python train.py --translate=0.12 --targets=["light from"] --avg_pool_shortcut=false --warmup_steps=2060
Rows from block 5, named by matrix and row number. Rows with one number belong to one channel. Each number is 500 + 50 x the weight over its row's rms, rounded and kept within 0 to 999. All counts start at 0. Numbers have three digits each. After the name is the row's rms in percent of the matrix's.
# convs0: first 3x3 conv, stride 2 (model.blocks.5.convs.0.weight, 384x224x3x3), inputs 108-119, a 3x3 kernel for each
# convs1: second 3x3 conv (model.blocks.5.convs.1.weight, 384x384x3x3, transposed), outputs 108-119, a 3x3 kernel for each
convs0.1 075:561485483425598432523489541534460518519565438483513440510480462566500462564514473482573537393509535513478506544508474595577544549536515498450594460490470511485526495463532418434566514459545653648482519493596549487506497521606435580418560480454497507505553604448485532469522521518466529566513508494500526519472591498572514523
convs1.1 081:406574489554427491479516499445487493426517489535529467416500486466486588606455541372464500567509399453426566450486458542495431515598475552414608512472545500511458458404536591540535500530463467584523512516438423491567483406477505492649437565535506496416541494436472402467447543580508701543552405560485622525492516467523523477
convs0.2 092:520483527506492545532523614534477493539452450517510458458608588606590511403515495388465562450475526510513513532673489477569557562510519545449383498469413440437479448461515491329462533573473584603551519467475422417437440538526471423498606427523533496542469516498507504531577454394505499457471546515502547438471557480450458490
convs1.2 094:455518532474385552516444528558462427533566467609555480583532431443451464577488475490563381516542417543511579389492515483558509526540457484529555498485496554480594446532486480497500525518478514533485478472491408560544537545494431497525461453695471484501494441483541468466464528428487500471486422479430505465509490409514493464
convs0.3 103:520430540461545510532613488545434520425454384500586474559416468525478551559498481416555558505545448584523498580594588487526544456479486473611559604469542458449417446463483471492448464510468463500617490499523420432527451425471386454530485535467508623448464582497524506504507450526519367515476541459486453582468427458624474565
convs1.3 097:529515420414495632590527417552517476404525496571556535506522496510509543532530610511399410544393602432517498510468443454486609513573388460477472498571503501520485505542550516438468619557515440539430477513425467488522436599466465413492597446665569497429443479493457485485588545534495592465497488480479442396530573497481476624
convs0.4 108:538470547389536544562497449475497491466502441466466516468340455602443501542601500463585565553493422503546544464464605514416491471487488467535539525536560517517471519460529489393507365516598548500514556551558446469528449507395540490428502408606480549526550515464434449511598577467509535462537548532477394458415469524543458505
convs1.4 104:527457558432541574518522519471462533459500502487488574474569433482396540424402456438465559546411565513455467457528525388457453562510510499576504495652523546483461517461492487539528519441523455515586410525528496430510475510482498416413471496412525590540475525476448505511558499510512475487475471570515479498567470470507575506
convs0.5 119:466480483602425448520536567477472540449549449518546522485522469490481523524536535507504540441544497475473497510520477432516504460391521504469470501433518421505537487458401559712474419506607550596589580451505460555445512662442322619532379521475449472526509504503474502414472528475481524459496411518514526480490566431501490523
convs1.5 106:513579505567510538401520473549520470450536531502491464485438599538404548491489556450492483453453443487635440569530461518455473502503528560500513419579502526490526471525512533488505459466524413473528489498482451598484492511510533424559462537489523560439594465523453469460514525479573424464487536564517522569487468462466513450
convs0.6 087:495414529551532547454502521487586506445489463501482559423434480469496514551570582537536475485555550484447509545456421514565481507529466476515420595533427436438515489462588477446629461467521408485561444420432508460381465550566490420471560489571456520389577536521537581470521445514510511437514447414461379513573441563510557528
convs1.6 087:472503557414498566491570603493570556470463485484499491510493568449419524534445527600540508526438495504542587535500388454519506533519482521485486608584555548477541483519541554487451502516459600525450526549483559556461470539466568477583533568444510560479575446465445529468479455591530508496508500417531542488480459609519511499
convs0.7 092:441524520518514485538483508441486512474537422512569456541487459525472504636494555489560472507606484421520537450502607451470554487468425567498578473489606464596543443575519465513497499447421585616498425489547498502507478493478507599461546548446442544404542500517492478438435511489517482481548502541512542430507442459582523500
convs1.7 094:472456562524534535554471444544568603555530587465491515488453542469529471415526465546536525510512406526528550499545383500484441512561506535526374494458519539359552441470429528517399511529523560414492455436555499451498469472512551475625447520459431583465493510520524541469542527428477584475633470514498583474569541463482557514
convs0.8 104:425608462506525477569422549494448485525488549444523489493568428522473544552543464526578528510477507449488500486523472486504522541475445456427440506442501522543433512558494423534517560473467576494475474495422433524492526568453482537423442566484511429559477560561501471484450473422522418570460560527429510618439394570451457516
convs1.8 097:564474447423489482448458561555506432569515496406568513484592524565542558521598501448369529395473547487531521483502433506570503533559535480567502463554579548463495570476498463474522481471525551487576383576499473532505553520568468599464484417494456491456508506478537446510591426472505448429490510515469444466577555532483503586
convs0.9 098:474592465507578625495538435520542511477545541545462488510673569517598529572514513421443452461533482384506465456586614465557633438537464417607453444558452534450458490604474486548483608618510422585507500614521520464441524366459489387465457506470464490482502459514513510519538528578494456555575559483532505429498553479631547442
convs1.9 103:469486445496578463586559495489498514449547535374459395517538525497476438482486402484455506495525532469498552493565473516454416569488502428559483518369564496511525538407564494537505537479491493471521490584518477517414480529465525491416465584462480384504525471487458490537519522457543379504449442487449431521527531411467529484
convs0.10 124:498530543527494549446520524521532511505502440464530490381329406463456483556512536480499497496506549433469554459500457450511486557484489551571442464458388470452460559510452439515477507536529445481485470565608392442435431544500506457468421589635511481441440456482528491456480458505527513481528535454460463569463465493512493489
convs1.10 120:483491477542398479537476464462452581477480496475511507443506462584477432480492497456542544448430466542555570583561413441438491521504475451461498601541413587577532512438430484458464559510559553516496408514566480551518491448424482530536499529526613443473483503502408478536495562609433461472457473502485428510542523449521444492
convs0.11 110:503588597502454528467499532553509518509447573494543406508520494539465562513544561460463499486486500540502484417518479526517489503419516408564555518460535531529500546441588451432530496582480449475452423414591439521476489521574568476444500372495535414511471453436494516521449459543461510618566584514609501501517342569501570394
convs1.11 108:467453503431525551490500447536526479520508595436503503461477462449413441485592413438558534431467463487412558469497488470425465481585579489498492455642525445509522441455498433582518418471465622441515511524494465407554464480486497436484488406509460460501541541542454553510512412543441583458478500536519522497411520468473457462
convs0.12 103:408497584475475535504466466434553560528496511521458478509462488490487478571494468490531553449542496425471511593506470620519457567576421575576463438465500509539460500513485508472506549535457450511471541507482489565554525486420580481443516427517624541493398530566559546502392516507482559524456510443497502458376425483569422466
convs1.12 104:461558576465522535485568445510499496526378484501534439507486505423501560438543509496496627460443534499518520513547570560468494400530416519543437597520505471462544539461441463478534557571553428461471558520504488429536501477506505451436442511499437517524541529583564437445564484478536489628527507544525486452506431502493514509
convs0.13 088:412379450434604477509489517520466423478434504503538551536502511453475582379426564519491540485423458613477614596493569417453597517504442557543455539422463519447452399445507442472458492486506415585478622598607481461486517578522465494544481454574537442482543513397508588477434519520505455532485547460494505555520530566510478534
convs1.13 087:486445455464433503545527519567533419520533504404514508457533553424417491486469430437528511560513461585491505507510533443469433487544487510491450518427457474537543471491510514555565503503497534597530522358464513553481446501353428509590566515595457505503497442578457493499546416481525430501505550526515369479478452491491438492
convs0.14 090:426577507517415583571577487523506548445504490502541515532625522471457449397464532493446522472438487523446560501420516474513515514499532580458528572486539488434597411524505588547579470510520571487514487424514692546584496534489543508587523502586546467559464453474556509410525516545435582465473505492519457562578527511559568530
convs1.14 092:482486526588518449456417578460444478525523422488546494481442521426454490435401439467501554584457459499418474583561496496559513426561578482443560423493481571549402478455477522528500466487524544474531517558455409502500492589527493513554483607476491531487558498432483479501439559485437509456502474443455565540563483430492577477
convs0.15 112:510495425482478515511433469428477514447546536513431519437534538479423445493523462466594409489589567511423490509514401547530486552532548460599437467500554455485446477589534441486537553499458432528469494556436560517460469563481438598396499450610532445496482499460494494510536503578480514550424477451479414489444530437456439528
convs1.15 106:431539568514534513491547456444548549425495493543428515468511550517467514519543496522563469443544530507568392565521474510503434483515582487617450473393525480518496483538500549535525479449557539560441483460469501571504573434497462552495511445553454536494552486491544510503492453568449504510515477513447452517528425475454422530
convs0.16 102:529476515464536476481529439486498506492468491466493429482502429482513490489440533473523575542466600582473422563471488519588520482538472449515531554506487534434516480460507502469470478564498457489546525488539472471498483433446480420546548436519389552414465570523556482472477531534574532394476604439502480396490472609534541458
convs1.16 098:512483472473502532467565403565478453412565476544409480476508549543502594479591392614490574392611475491449444504461501519560520537573473495518441510442438534573471506487456517510498505521476627498471498527584497512443430513527587504485553493520496573516469541521501523481556474519496491509473508452513411529440449527514426544
convs0.17 117:564426451495580451515535458458404413465546535535555446430461458528497552495514571429510460502539525400534529472531496467510421487475516372587504587488487486396404435402617521529537534465439453489505555394488452460538471407465432521568532586495531503483421488438473554476507452497465494520435423475451463560459571512463481474
convs1.17 116:559520520574487389511468506461474461471466546505437513508504489516455496540442554533438505501529473455493445509521457552499490426542563477484564516440556462481568526407461467460490445493453433414492485491518515425529505479463434425466541432450543515446450490500555517524474465471389475461451497486496486500552522555475475490
convs0.18 072:495483484476488481506479493532508435563553489458435510542455488599604685548521481509456576515531501430457419546478556511519406514537557585529448584462470586592468495562532443369470505458449492503528549595543536541479506494451548495421381586537581493554492503509458522460388513468547476399504481480530534511486514551539504466
convs1.18 080:488566576516536471410512473471524523493472454481539588571611532505544495463493492493570525451499433530468430486476512659430442511456537519478522518363614481517391586522463532543550533468514510417518483508506528487485429562483469566436578513560572467508505538436454533501553562496537431508491493558620502524508365489529551540
convs0.19 101:403495461483492472500521466540556445525576467498438475484410500569545508470452503554500416520545490445444470440390513504525543513455439486564371558502582434500513500529402473528455559543564480531527566551436622520473634574522633573495482505588553438432502494468454444422495469508519425488530445506484599489556507379432490543
convs1.19 102:460534458476481451528433478536465461530473489504578507486508516506526597516418434549608425496451459555517565501514495558512470568400526491478493470507538512492458545399520490460552494499461589556468422513460524459593512539445578509484477547550448483488528566462474459454493508436535473446550523479464490459573521627455475547
convs0.20 104:457491453536443495412495566466506525452478436482526496563482499484480545478541553527536489500492522462488442589566510620405578538480429520508439460546451484507455412490539509430549595470526427589537460498463535417370472477551496456443468518383423538476392513509494553458553470432538443512458595483478445448526409458538465476
convs1.20 107:526537577526496475447552463567433516492538442466556428583589504489522372454520532481454450342462525555579489512518504408537520603430457450551494468522629550491482465522568503488412556451512506632474482563519455532547509498452570513524445484491455465555412528497451510470447488502588492478489464566500453513460436480414572417
convs0.21 099:438418527562444471463510474482499490513544477416487467531507556544547547442421469542445512543488490580475514471497462490489445513462527614557467524507600476455480504331474484481476594427565427523480510466511484596514430553498495332561503563386520522558484522517475517555498531474526406454481499571557509470462463518466487405
convs1.21 101:573474494538421582447426513498474505565491450484559482415496504476560586528414501510616582448427487496409557487531482537457465466499580549441412479470603461466632490464467523549430499443500427499571521594487559532544497553508532470447565557454432544546553497404459497460537503479513438531467460539554469451518493438528505512
convs0.22 098:468533563475497508504434588443430504548430473493499541545512465494579437485440483552537610539443484521436424552560531533625459466478512470481477453402501451501507414408542527494444516451425481475644491529520473572498522562465476524606443577501500585503531513473520488546459582443458474483436487495464652468302576520508589555
convs1.22 094:525522454579499446564475498567480472467439505452453430399464447467565451606496634533429465502414538549570422614454472550506552510571418521528504510408475460578501522538558469474457529440523465449474510546462510520550504487489395550513527482540503515565486462451435487543544494466484489524430472468530487486539444428555459481
convs0.23 098:527466428493537570501526574501546539489517427537536417538569419441436455564420501429564523449504548503462469519493521433584486468443541544460523432413499562485493460506550518494441448461471525590511522444424401442428452456441558497533458540643527525542481513591482474480614468508491448490445533472462551497634554475535438427
convs1.23 099:468506461569586574548524400543597504508462562514538534505442517620585419514428509549479561491524581554533445429611441487456401529484538498426450516527517546521520507438503479498414490535492473486489468601607519435474436467461534562516535410484467458581464498569439465481459480449485478496422502510544593453476444457468458507
convs0.24 105:461512455543481545589467472445470490424523458489502488489452496509470518529524471548518501525456555524483419579601569472592524506514484484511440503499437493491578524502492518476429558536457501474554552429542485448544513454568429466525532516511475528561449478561452490569533538565465479512559419517564540479500550491488538451
convs1.24 106:442485602531339431404488459536552497479488536485523592410446471484478516498468499458474505508463447401526522492507559381452524505530466602367437537438682470413549461442373476475433452502564499482517550509454487475464442461498515535477522584469462545516468505470481465484470476393430474429537512438525564509423546507498506608
convs0.25 086:515574591429453506483524590472502450459490485481494490512533483505493498447475487495492475480497494545466454512571531498411540480476512530462501567456405402430518427550491478392579483437440505537497464438458516498486524589592583452547524547527491439522404379450556508486565537423451455484519549538326507446459549571501495526
convs1.25 086:444534549441479475496549463551599524556455518438535505470498537514595546480586465571582468504513496511497517431599479538501553442572461529593662534387540582550571549535477503500491511503527547428442497509510426372530577527513542464549465527603504458489528540548507464519542500545540490524499525492470561399499486540549495489
convs0.26 092:564526485493515555463509476488435516435454470546478484562544523597594550458491500448572482524471518421432547442437440451519525466528522525446520558386457448569433460525438524573702582505492526529468595543430491516462451553565410420496497565530569559430474541465574526530542537572492477554441420522404509546542479464577536512
convs1.26 088:516621457427454523471541547587553388500587460457427502485604377587465477429524485518548445532556495463488508550465511422509415478464402455477522460433579475484421486439464452450523477480543523562496527474439456502501549497556556503518500438479528515485489532544410461535451459477500515528490514492424444425510553526536465411
convs0.27 079:508597490453502476547530521500411446503396461546426450440469436512524440593559535472448499468416456489550431524468565601482469561418522460494514479487390535475439495486459391474479548497529547446579516499491466438511457511452471435522459551565542562470470523479397464493455467587488552389429552512550470520446571478531507459
convs1.27 085:536537461492520530471534446483555449448508514459473501503470540545480525483554574526426440454544475446604431561543424473484547544452457454566549435494457574529495431411561429418495495493524478426580500496499518479503509488506519537522493514517433590344489521428500475484509462478442466515532544486530406460467422532508516560
convs0.28 073:551546556485462459503516533460489487490484511508414466406392508438396499448491478588506485529543489540464442523476567506535583473543592505553524429391453570402609586531499467410540499613466413372688444438620392458598475546483496493555458525484576549511456550609394513502478359466515572495519540528429460476508404530536474398
convs1.28 075:511479451498534507577514537496471514570458535492465420504571451418499505600542520510428518478475532431512560449526507469530491503527468441504377489556515533571487413472499399454523542542470460504494543448413536457508506550419620529504516536551479521535468549532565489394500428463451493518467472464573488504510544568484491551
convs0.29 084:457526565418490520525510419525576423413538459588444552578529456484513550496521403537615421528436602508548476419573464439415332511399403485446456531543551426455437438481473474470493580512519526497461485469476382479412576442537520594463381605461504550511501503467554437422529485457496443538400494526552464611454599382445523462
convs1.29 089:499460540369515459485502504521473584447493532461581499425544515489549494447541469476464551536478593396485592539586500536452490492505554552466504385474498511379655435477527586497459497506454471486414531567540471440619626448491443409507477456496502545548505492487489558498511540483464541385521571530405426479560443572474538501
convs0.30 099:556551448553524579482546529555445511511428566557498469506538459455553560487542455439506554553435442510543481520402506499508425451522564576511518522622496495450436497503436488390536504573493453462485421502541406501458571456529486476480539515564459488467553444396526504491447438426421504515471539541560524525515490496579490581
convs1.30 092:572415509547436461533483495440503441466543553518493497550501500452496446514586591522516507590566449437463547593452553444481512555493433454538306473493509491503462443534465487479520524529421436420431596525480492597514480492499473545453404500450461509501461443542462505480539569529602548483444451545421499467531471499569505503
convs0.31 089:543535498529463555539492472552470560533566419478524411424539444478446475539567449440505479475563530515502525552564550465552441523567539574487465382479469484347473438521446434491512513415541557548448311482550434442460521471378424497531569456424529538414433477476358587540549361462493480469459429509460551465510491491483452475
convs1.31 090:472539437523463523458510471535480442495588518522499473540403539510513476389463460510586513589501569421479509531473423423493566501552498489525525615497423490429494580545561462564504597451485487521486572565498506471511574481600494562408518418477446486506491461431490562477490476431469470473556479470484494440489564482507508546
convs0.32 088:484521484503484456509481539476454472495507455491416469582489481559567487527500464483463470500548468563398455518637533538444569487441403577490445393580455489448500409500468514490522466410501491453495467452510460473543448571506506460440565447538485553528527474643567466464509454547468385535464513411381429477506577435611549442
convs1.32 089:456455435482442485490494467595541572497500534584503487517548638569508617441459509512528606574472411441552545514474430551452496469561477534507393397594507523510494480496477520532499558587516494446574566481479504554567523566464443403621530568497505470503457497571489496563452504477386524507524472491464407563561448556473472570
convs0.33 094:596508458434397522409503409396523428474518407559448507418517525539541533537592457532504465442499472418504570569486477575525458561559548492518521521526425439567570442478612489429476450461597508536527427471481456526475536487437565566491454506531440596485472531497553442562453405502552485464464499442494489529573576565379582556
convs1.33 095:518511463529435477420465575475484454464553517445561583486550533499502336444519488437543430444490535624405462493573587439546538486455443509503578438450520596567465495593522452410533523514529367538484508522529489500457477386444491482597610402528518449445477508515458560541452521465462518528467548421482557506481521507503596458
convs0.34 085:576415590487492444514466650441503486503537556508402505497527551493467500518607482495454467433468445501488611388456553464547468547586492434465536567391600534466461440616527468608533501454445437567378611391462453432458463512509433443570623482508501583445458496576506445580495449479480441541397522421566498455428537551485427499
convs1.34 083:486565449595604508449590452571477511523457412508487432525550564572614528522501496457513495537369459386524490501490526549414564516543557430495410479534458559501528484456605475504486526484537358519521478480512532559554470470559464452498553551471461489562498459478518497452485476506502471504542451555497510542515483443485527457
convs0.35 118:480489520501615488539502486505474435407564538522492528548423431504405385429458552466530564443472555510557499455509590475510495446534523486487535560483409449494453480577469423514635473502601463510548530487526418515454475592642503580532423544611567478477499551461571499478506476531536456560452546403510496456506511459499572502
convs1.35 120:522530537426583496520450559530545540535503520443439463451572560512502577546505549509555494599518415465454544572523476325496454576601512431478518471510576548468471467505449494496505544528390562494466514455537502513508460518500466514544546571495504509383484446501410455500501459449469545534458575506521426414591510528578422481
convs0.36 100:494486500450587609547500505518498484520627538508514465527511537450447504529500443473550543450437443436514480480439602456480530391495463516412487386567584411461529528498482644496447473494422469517465467539366468420443544464515446488508481496589472480503500418577461452433498445575420536569475489479390488500634496456549516507
convs1.36 097:446510524583555593487554430471518471502506498509476415505450515570655558602529498495543425495480537367589549442493524499456537608566410500465534595518380538504506522536542506475540450505523560460434438537449502505514518484557473458582470557442565502456418558488470543448469463459542491424547502574548523451597485467438456506
convs0.37 107:516511485474519452537532541484479479538563520466576458447601489482512482617577550485475563471554354459458512446439469467542497505519455504422433345342517521488537452556369510496508464479440431468486503506472487483526443457498529462554525525490421500474473529439565525503548396504517521436452497563484439485618529419537520443
convs1.37 112:517546505565494465394467520504562414498395588536481546531548516460515533531470615565487473398369540404529554485497473504399558374537464473566457463504528497448495450469490510484502501496548479570516518582469522471446535429476589547490605435397482493421468468497449478457516470475502443521577482642494566529523535494503489466
convs0.38 097:592442500460452469526574452446499538490487434489550517560553585490427473492479451522518439560532444546518496455511547461565458513455363393418456531425377584509471451456405487609575572603537544555429558426492519561436552528509565586642414519536568453464519512493464455486509574477450546484479473453398494508590408483485531406
convs1.38 100:431580499504519547504491484488577438488531467483479516484485520463582450377497455478534450448484495534558484662409430467461475446445563507479634590358467515537472552553617463515479485454553473532503560588522562495452464438530452492571514533490527510510450537549506455521448525588562476505426522515549566552442391452527505492
convs0.39 096:514521467537500550521415633479540513520504475420493512563478659521519443496489525479492424505387467523486571590563563441516546495435468478486439544442468553435509496415510490459451430518546493463601536500434427427608593526500446453512509454476561456532560495467578495490438487477486465411479547514496436500550437416505562586
convs1.39 096:559545432509590452524489500457461462583525446508532511483593476528488523609503505510511561598485407491477517524438491457514436576516456591529535413483580466579541553539468504502541442439487465492489516473456601474565436527485570551437419519518605403441515495496488533542480557529455412566483531452530520470397424538455469469
convs0.40 092:471543477555523546549543507496529558520467460556551533459511429528449601495527459485516449510494510526559582508557540549591480454452461526494456457446522475431420496547457492644632401510441507533512433502518521502534515453521386505534632539478515523494487543440495523464457464488468514476519522471504429481527502579526432543
convs1.40 091:434524509475520432483551552487433578471472539522498542498435406566542441521457441469468433441525503447487567493537523451554464520520495416537501520523421499539470437522513476502482459496427458333481538574542482519530510586511521460457539409505520489537470393510398482569621547509531534440501480492420513500543561409554482444
convs0.41 134:417544465544524491490412553445498521476517411528521533453504625497439457523414507528542497453509467473435528477512540475485543486517536501576505463459398533514480462486422494494481524482461430441481523492522462443577481485600496554631429632573401522407532583496468444530438435444547472525506536490558543476518562456492478482
convs1.41 121:523432468542586498547493472570532571515587507499526483516451587483495463443512492493601462520614486492460519483575484560577469526544522476458628505477416459511510547486524466433453454482447517443437510531532447531480520433428484588524536520590472525472502499475463511502526545439556442537473444489435463545527493514519511531
convs0.42 095:542587509433485550592443483556450472524454451451385523474458509420503524440453553524384534483414458521468486477520531530489575479489455425519552545432555541435565537474450491430520576419471608612637457405528558557444366559437432505606551567572561470585446469506483473546488532475392485530490506452521435513487467494431512530
convs1.42 097:375440416566530493542550535552497468526622468447579561565527514488504551611429369527489578501468455440570552499530483511511463424490469534475546456542445477449542492514502604462552514443493527630427466424573526496449483573433473578454504518629529504491485425543485570548502515600507506470507480502540578577499469494465420564
convs0.43 113:593541483518509603442472580519519466537455508504554448455436395453432471473467523473527449504464489559458434369476583450467514524476504529456444547476459551457547576461472470591457379374494491540491513505407490530472579537439271578462521419481497396471518461506460521477499491437504487418526479569528457510503416469496581569
convs1.43 110:509475491386376483427427554495472426483483565505530486537494509470379448505471593542449604428526508563549484441416550465506445491470530504482525572497360554503550478439489497492449502504435510427439459597472499493475449531504491470409508373543474480533509515484496542551522517425530534467445497498480467502468504557481420427
convs0.44 081:538385405451518568440583472419483439445500395497470536440484436538475464524555459489490500498623572549583546503611437617547507438465515469421512498468482486445557477588439433440539434464446501512504484406541480458502507499493483433619453465474479411558603520449565467466520446391485459489503480513579561486370441426599577484
convs1.44 084:490447580550471519468482497484508608502510556431398460454596519496533428601467429514503412556489535589495513446489499478554517434536430485406497507442538588428418507453529524511471591520502430599529429585498486451493487520496543583498453570545490483547445492511468479531528445466435535557556477502461522606437502522586556493
convs0.45 091:499535520464508448488449452540355520518452447521502462493408544473441463487558506523509484495612464518410450496486533502478660470370481505367427472445482571393504521529554571495444475426412407496611540549374438508462536492515574636436555663506532539451494514531522544394449520488555550479397522531627570545530408566469391524
convs1.45 094:571504539420546575526426361539477508413545554501428490474405530495605464500449535518534397511472540485571393465483524478609487475512488506433428488613442474621482574523442503550471545480524452633502543424404580520509489478395474502480483565486585433501550496540611585494473523495452535504500528525579475493435523496475488484
convs0.46 097:476581453431532496512512480538510497464602455522394521462451415538555432459526459520470517525532457497436444535432549446482541481493496540473484579528467440527468528512463596568474503562530552484543515484558379446419511422469498545429496391509445494482524583426492485545588465422473453590491371600524453489507457389506524520
convs1.46 098:508568461523435447457526473514413428498522442483485576586519554501452551445449472489493490348451415416518603553406492452508590591564510565467470516543514475494438509528535519502484482516536500583511601598478450518532510512575529491429509443473483510505564484453537460440555483549525474506484484577488472503586471489537463457
convs0.47 114:540400508473548563484475382457457497520477515507470575446439504508484530391483377553482478719472415482515532497459491462538541480512482514548473452477647513435547541582429515480503422427509532498581545540615435605468492628437508553461445547469464485532477469551432491561462499565492497511465497629534567512462619460399571480
convs1.47 109:566500412487495464454516493498507477435533529540536506515502408506493590574512596516444533515486581457612473536530575557684531523483391500474547533547571505470580477473507441552486531466553494523550539558496500509537505469553416452447565396482493525469502419512501510455471515490553505517504461496476598547458602499537397488
convs0.48 098:471479514427375537479404565401431467434476525499456501513394394446541472521457427546402500443446500527457466584542519589491516591425423548473463468601483504488500500464476622367518460497509617496455533464525437415528543542493512610564460514551548464536516556509489560399545489476475416453503483441489538447488557533465557474
convs1.48 098:395560428491522626462580464513546570511533544468506525513533415497514516489492571511567491563525441446507589545446490537448530486517470596490403414414520510490506464562522517447462448512490503462497469432409556499509541543515492437564469503609574571524455600560533549546537475516507495521521510487501494572492496479529456505
convs0.49 111:436468428491471492556489504477438466520509616479466536460516341542548487459465490439515520437408449523414483492454508574479504505513524557410515525514462532395408505428483492435456490505491441477609562558482454490546537538445516490447441510451459420469531493569534427515439528555492473481552501454377621519551571476412445570
convs1.49 105:572527487418511503455438534369411519598484458526462490495422508513597516494532482486465392478465507464513465517520412517471541514547414506537552450519526486504560510485525597460516497524528502509530551454572450576494488446542438552497441558542480533560514466580471486540556532517548522584475482497416589554493544467417509431
convs0.50 097:468525421498495503526536485454560489481461466445469546439403465429407536478412458520545520515479476477511544506430618541569558478552396437473518450448485562622450444451523505552487492441478539518564530609511605550473592590466495610553434567492494484477567486557448504535499592585481532483528440472530559525531458422428541485
convs1.50 097:556487494499453517453488513447471436387511580508463493469528483516455472515482565512492469509544523523464469439524505537412461565483481526564522466439481564452500572527428486437456515478525444439414448432445527493582572490494514467392452391536518506456498486500518544503462502575479555481495518531438585514510500495533473445
convs0.51 102:495536489516534544439549591436521479362380487538492467469360435464532487501473534492489501552460507496507545497399425475516463543525490477513507528496420429576482418478621467463524452474463460421442554514538527530539460453584465511507444531506549440439394483468470494487529465464521411489572468503419444513525395589539498430
convs1.51 100:503534517513461474479552511481489519529492468532441477605434499534419503437495511472472522539438509508457445464534504455620492481533514497484553579502384455542460469454503438588569504513576551557536501455447561495518537490503603460436405442493491538509504544564514464420472568459452404484495548493483441546508523472498491482
convs0.52 094:458433521571563511520544458531535494561582491495522381528500461483485584500535479520483464459437438514567574428546550475531490484537594459458515372482504515577476666530494499529498483530474607526524553469470546515431440465469433545520543530496546352545596385471552456470558489483419525545533484528406574450530501555503449489
convs1.52 094:491436517499504445463515534468501457532522408499489547439563560520509488569491547588437433450480396537512568553437406466468582488507447497583551519547590473506523475561460470465554440469471485451446475444504549504523407442561432503525492522436500476568513515512419584477471526555523442494531431490488501456484488482494517537
convs0.53 101:468534507562454551473564497554450488486439523536440442450556385509610445479498487517488470531502579462524471555522505538467485483438519443491477344483575606498450515519560516493485434528536542378436553423441376411529617452441385564441447646492404479481548476543433522546482502518536445423591558443561545420360374483592550465
convs1.53 094:488476462437507498518539443573518499540512516525464576506450544502559469574554415440438529496598512567518441525472479556526428500424426551502514637459425566519509547499494524569465574444450488503467553436507534420460495472438446475585502523590578504499591498542472503513521619486435519475488444486470503543504505530451480536
convs0.54 092:580523535499577533580490462480535484573513478489520525566463459534462476539456496484495475559562476519536401472503574513522490531334477514518446487485475497564471542530559520516485465552423546469479500468555459457610598520545570581463467538488467464554438503465541550423523386515497506572474500468547608437548550546549431561
convs1.54 096:527534473476396480452507509331547530506537482566527500497454431544517640523500458423423463514408528419508481593498479540538429485500362563507431567458619497535549551445484530436412471504509555437487568428475545461440474495468493501518553463506499520503459461589520536489456516469462555556580461517534493591483490522530526496
convs0.55 092:540559533379494538495504462507501494438388505472522438533581482569492468490593513454492596401447523369406488456434523492502476514550469533486581442513503477363565495578452384474516402461489500546558413525500508489409481549491525514439443425519512491434492353540490531484544481482481552535503501549657531450438469493518537479
convs1.55 092:441538453463499522553591521443460511518474508482496470455493553502451301480492383475495526409508573442516541461469584575502501473502619648520588464494475431535527614453477507388447449499419530468514481582513420466507480551443524468463537441498491587526547544519514574421567415504579407518434491467558482481466445410549489515
convs0.56 124:526528499522581421593552448498471572485502486547500540519543582491506524483458517476500445589597492477535498535507501482414481439485516540545416540514554473473540531517490503437482445520522584447445594571545507487610574635464578451611532439487470481539453493550461444595486465553542486632582495479509505523514514513533467504
convs1.56 116:417491512522558482548465439532500543492533449449508496483525427488476410513553550421456487439496487470505585500481575480498432562491490495510405545451517607508515557438434500502551459482545441542512427393442465574528434583556543552472472588419526480535479515545567519466530540471515453464495475551533572527471482488441564493
convs0.57 081:508514478508594449479447530536497472583482558477543507397406545463439502480577561478483570525343531530529522561563422550446541513481513401560461491461426540466480552457452555454476527483488511490450427377528485481485584565559456525620494464453503482500474554515502604498511510463491511438545497565519487611466482511518440568
convs1.57 086:462497524466539556506448402548526510494569478486546546473551430530463549494532564493524509438432422563550605540484431472574474479440497557497580351558416488512608524484557549520482470545543619626379446478561488565519536415445438499524489446597471530469515535537525513503484468529534463489521587477424539481493552442552501472
convs0.58 111:513549610525502508516513562465477517509511468519536481570519550489475503423519605418479491521462442582459365468512439521502457486546515375605501492473456556498485551602527499477515469554438536392438462513477484418419549576435595511536496513583505526516500418459426591527491455391443513621450523451503502456601602478519472512
convs1.58 103:443555566505596518489518473521494508535466474466547510474481511461454423503482484589525542384456507499553540539492466396460446498499490426591503488607685448487515566532455445466569450468497511523528540558367545472450463504460532500482442366513524470473576554535424540463485506519412519599516524521470552504474496434468550495
convs0.59 112:461481495619458490472499541553451529529544522531585435469500578498440463479472576459487560505492585422467638402409600505495509500520561410535483481522478515440530429507487522454449524553523565492463444505476447432463500481488559625454561597480513522516532454470478522583539450539624439587539477524526480533387485476563411557
convs1.59 111:489501419488463507406463496572512569452510432464451489423439457462463606492591509557458455518508504515553472487496508437430548544519541570526496615583532564461634500524544498529507508517507600531578500402428525492543478510474435510477500539489470473501522481531472528518535492565487516555524549485469454521452465486473412426
convs0.60 091:523512506506553557459450476517463487505484444542517460483498584551487497494516473533503413522557505467392592396537501534493483488501426503571434499420544457491551536522399525428457480419415544419417592517479519537446539491541427548522504440480482451554443443512445485534430561530426470476512436490447397463476483449472506550
convs1.60 089:422561563428476503480519472576512548556510417507522509452526557525460495562450535419492416503562546530494451468502498490594442526545491549559364582593505396474539465537541417473492484436552618556399497525446482557416449540426555509485537477530447553538458497480458542501509444524529560510478477523491453493515547471523507491
convs0.61 085:492388466440492561429438445530498510505498501488506523497534552512509486410504535540474471611512562549564514470467511481472524534466506471511547460584590542491627484568518470454450464524533533555550485539571583534516466412502500446496523448528469546502565543560509446520518499484411496511502466574523529427487553573590581557
convs1.61 086:545540522433498473570454466578500582385486532495475509491542606449571496433521406629479504414470640605480574402531554575473508598559488473466425558453561586419525484472527581537484496550442487452561501491523483520506482474582554528467558452548527386546526452450481594547548548445518571495554593492493540542479480550415511568